A small image diffusion model, trained from scratch.
Model: 2.64M parameters, 32-pixel images, activation gelu, layers 12.
Data: 48750 training examples, 58.3 epochs.
Rows from block 7 of a small image diffusion model, named by matrix and row number. Rows with one number belong to one neuron. Each number is 500 + 50 x the weight over its row's rms, rounded and kept within 0 to 999. All counts start at 0. Numbers have three digits each.
After each neuron's rows are labels from the 100 images, of 14848 (inputs lightly noised), where the neuron reaches its highest value: "top examples" is what is common among them. Only what is clearly more common there than usual is listed. The data: simulated telescope pictures of galaxies. In brackets: how many of the 100.
# fc1: MLP up (model.blocks.7.mlp.fc1.weight, 512x128), inputs 64-127
# fc2: MLP down (model.blocks.7.mlp.fc2.weight, 128x512, transposed), outputs 64-127

fc1.235:469442494507516460453554617535567527494470496449489500535539451551473525542495504545507535483486459396551490504494528566518452513561430409537491536601548580522493495483456415502471493450507517
fc2.235:484464604538511492458448548492524524536568505493525573475513466486563446481507506464600449459495596492396528504544545494515558543527508459514539414491452429588494522458556508539513408487460500
top examples: many-armed spiral (76); winding: clockwise outward (57); tilted (55); winding: anticlockwise outward (40)

fc1.55:454538478450621558461579575440499544437474549410482508516559543512404448528525518467560558423555470366498490487481566413450481508465532465454507571638471528476515581508522476526477518499579616
fc2.55:566541552474441487546456592544493483570492480526509451537414498528554590396487480490558550513454519459550540479594450541597511520547549519521413479525499405499443412464459491458463439527492467
top examples: many-armed spiral (88); winding: clockwise outward (59); tilted (55); winding: anticlockwise outward (39)

fc1.354:576589401445467508559504445623496516520391452420504481472506474484463555499408548467401543448477453485574435567489466545506392491454534510437510587514526503550565590506540537528501510513598494
fc2.354:370486537465464581491421552501516451428514533579500466565518550501522445531526460641534470541496623549505561500552488441534465567528505534541480453501520483522434508484473489562505454513410462
top examples: many-armed spiral (56); winding: clockwise outward (47); lensed arc (26)

fc1.390:544561486444513415406494474595508511503572398454536498537401511538453506552534510583554507510457431522463469598492476439499514554503584399565465530459481510482524440533494455458481460541582468
fc2.390:397348489569457488576571578431562482494516588573526452529484434462477437474420549436472519490538504407527474490459510448546360539442541496426545493496516463474483549496495515515539476507466453
top examples: bright star with spikes (74); lensed arc (26)

fc1.155:542516504515582456426554485553494535426493497523441495490519549473432549603473476465536500471451465487476525609507504377562426559569465500474467492520489561463584425497578561461498511532574568
fc2.155:492456547410467548550527545494508432563467472532443578551428562532482395425510507496528444572488585647479506452468512619490523429499483530559478486521586464555398558503504500505514431414441501
top examples: lensed arc (74)

fc1.249:542570586400475507431487431530485514539469419507476460555449520498554545564489465589493471468500519544527487513503495492551527530448471531458552452498435561522516532472507550502507554537536567
fc2.249:429562567557479482601584465469629511429463505419537436477553545545471500488467527392464509552511458552469509500422492438530526489509468506394497491556538502509468353538531454551501456532528550
top examples: bright star with spikes (91); round elliptical (28)

fc1.37:555537487522421464494584483504456456447559464513495514539533556521504499422643468554512538565421473457467497497454509494508533515581465479430506549476559425541423526510489492505569428610557598
fc2.37:451469470546535437582502580537500546546538544535428427366499474501457532560460487476438532538592470533507527502510573474438452356448523476415467582533491422494534495455524465448445516453448419
top examples: bright star with spikes (79); many-armed spiral (29)

fc1.126:507446514572506408494494417480502491547507440419476462452482472459508587482483534530444526464456501463476635530479527403480421510594528565460560480577560481573517473432434405425538429519455467
fc2.126:477454481493483541477454508490550574431508536454477566487388444433523465482570462530498462504454517507487488488521534461439526454592502408499564493449400427502494494486463551545453538463496585
top examples: many-armed spiral (50); lensed arc (47)

fc1.310:493431498526565409479433454561425492449443530495467481532514509457478456503525561367516390429450534516481456448590640479475502493432495521500480562404426548518483529511486491440456549520536482
fc2.310:579495523473468647484483502465490527537530523509540513481454476474589426480380548500493519564524495482537441574464473519485520499608441519587506494493548520512502518486525425431564500456417461
top examples: lensed arc (74)

fc1.65:520494525521468497514530489510463489495577420504513497545483514476503517525530488469484481542568433422581385449540584547473430578538445460590519425469436547554404511479363496552550482533448515
fc2.65:540531493471478521459487503475442512468584515496439353562480546538535434482522480427560501479536453414483498456467407505506462484486475510535434434552569423437530451448603484448461529497548617
top examples: bright star with spikes (89)

fc1.385:464467514517540448544547505441453425478452549523432504565583426572489493549428539466484506500450521470487411490416498443527525491447502471449566467484438488555504502558543522527524531465474531
fc2.385:502514494433458557456472522599503561558549456499479502441419559375565409487458568489563528520517525466453528520463539476531445447487553500438428482434527517446613522503464470412450515467503471
top examples: lensed arc (68)

fc1.444:498529525467537558459455404526458512600448421506536477543552444503492558527524592535503540528543476545481484555520557477467486604519499439514514469598560498592490475536540520491422469511487493
fc2.444:508521405503481454498469536372412492504484541507451491487503512477497546387566490508527373537469436549463508509468534596478514505475561502553530454459495514472543511571532482551502527487450536
top examples: bright star with spikes (96)

fc1.380:534454413513458391495596458508499509511512469471553550545446553460426539559499578512518493418516518597467540563562459576513550530509493396544503541497551515489576551497418495448463469459440436
fc2.380:452484569522488479476434519416564504409463485475509537544477501501520444427486465458531504514417515591522440575473559501495511516468563490455550508470562419507428435572548469491478526520430524
top examples: many-armed spiral (71); winding: anticlockwise outward (56); tilted (40); lensed arc (25)

fc1.246:415456493552523515514448509471449537460530458490444537485484464534412527527581547531422509572553505519469493522455511602470649462548439476504531457475501536481548550518574406598533519517529449
fc2.246:571574495566475459557558510552520496402553526502533544509446521459560551550470509582514486538498415438553435471509492428518537593508591591492469511536506442553448550519477505510466506461467497
top examples: lensed arc (93)

fc1.110:554498444428469434518457479455473440470524529482476504494535533412421601495500533601486477488431603433664522500477375532488494536507459441492456483451556483503413372551501359518456453549537467
fc2.110:416445466595408564437514418495505598516443556508507540491474462492500422428492504444536561452511445509407446543519485506558418476461505449459480574464457466635569600492500501494420498449467536
top examples: lensed arc (65)

fc1.4:461556535553536429559484540493491549544427538560453468465508564420471450534457503539538536507453525474548476507564490445383485503371498542424549517492506520481519500478509528522448566531447498
fc2.4:494546488475501505621470509470493614517492596423438524497480440559586470452500543602494481556535496459490538443524437532558480521501460542548557426480478525497541523544531491482617474509531502
top examples: lensed arc (35); winding: clockwise outward (34); many-armed spiral (29); kind: irregular (27)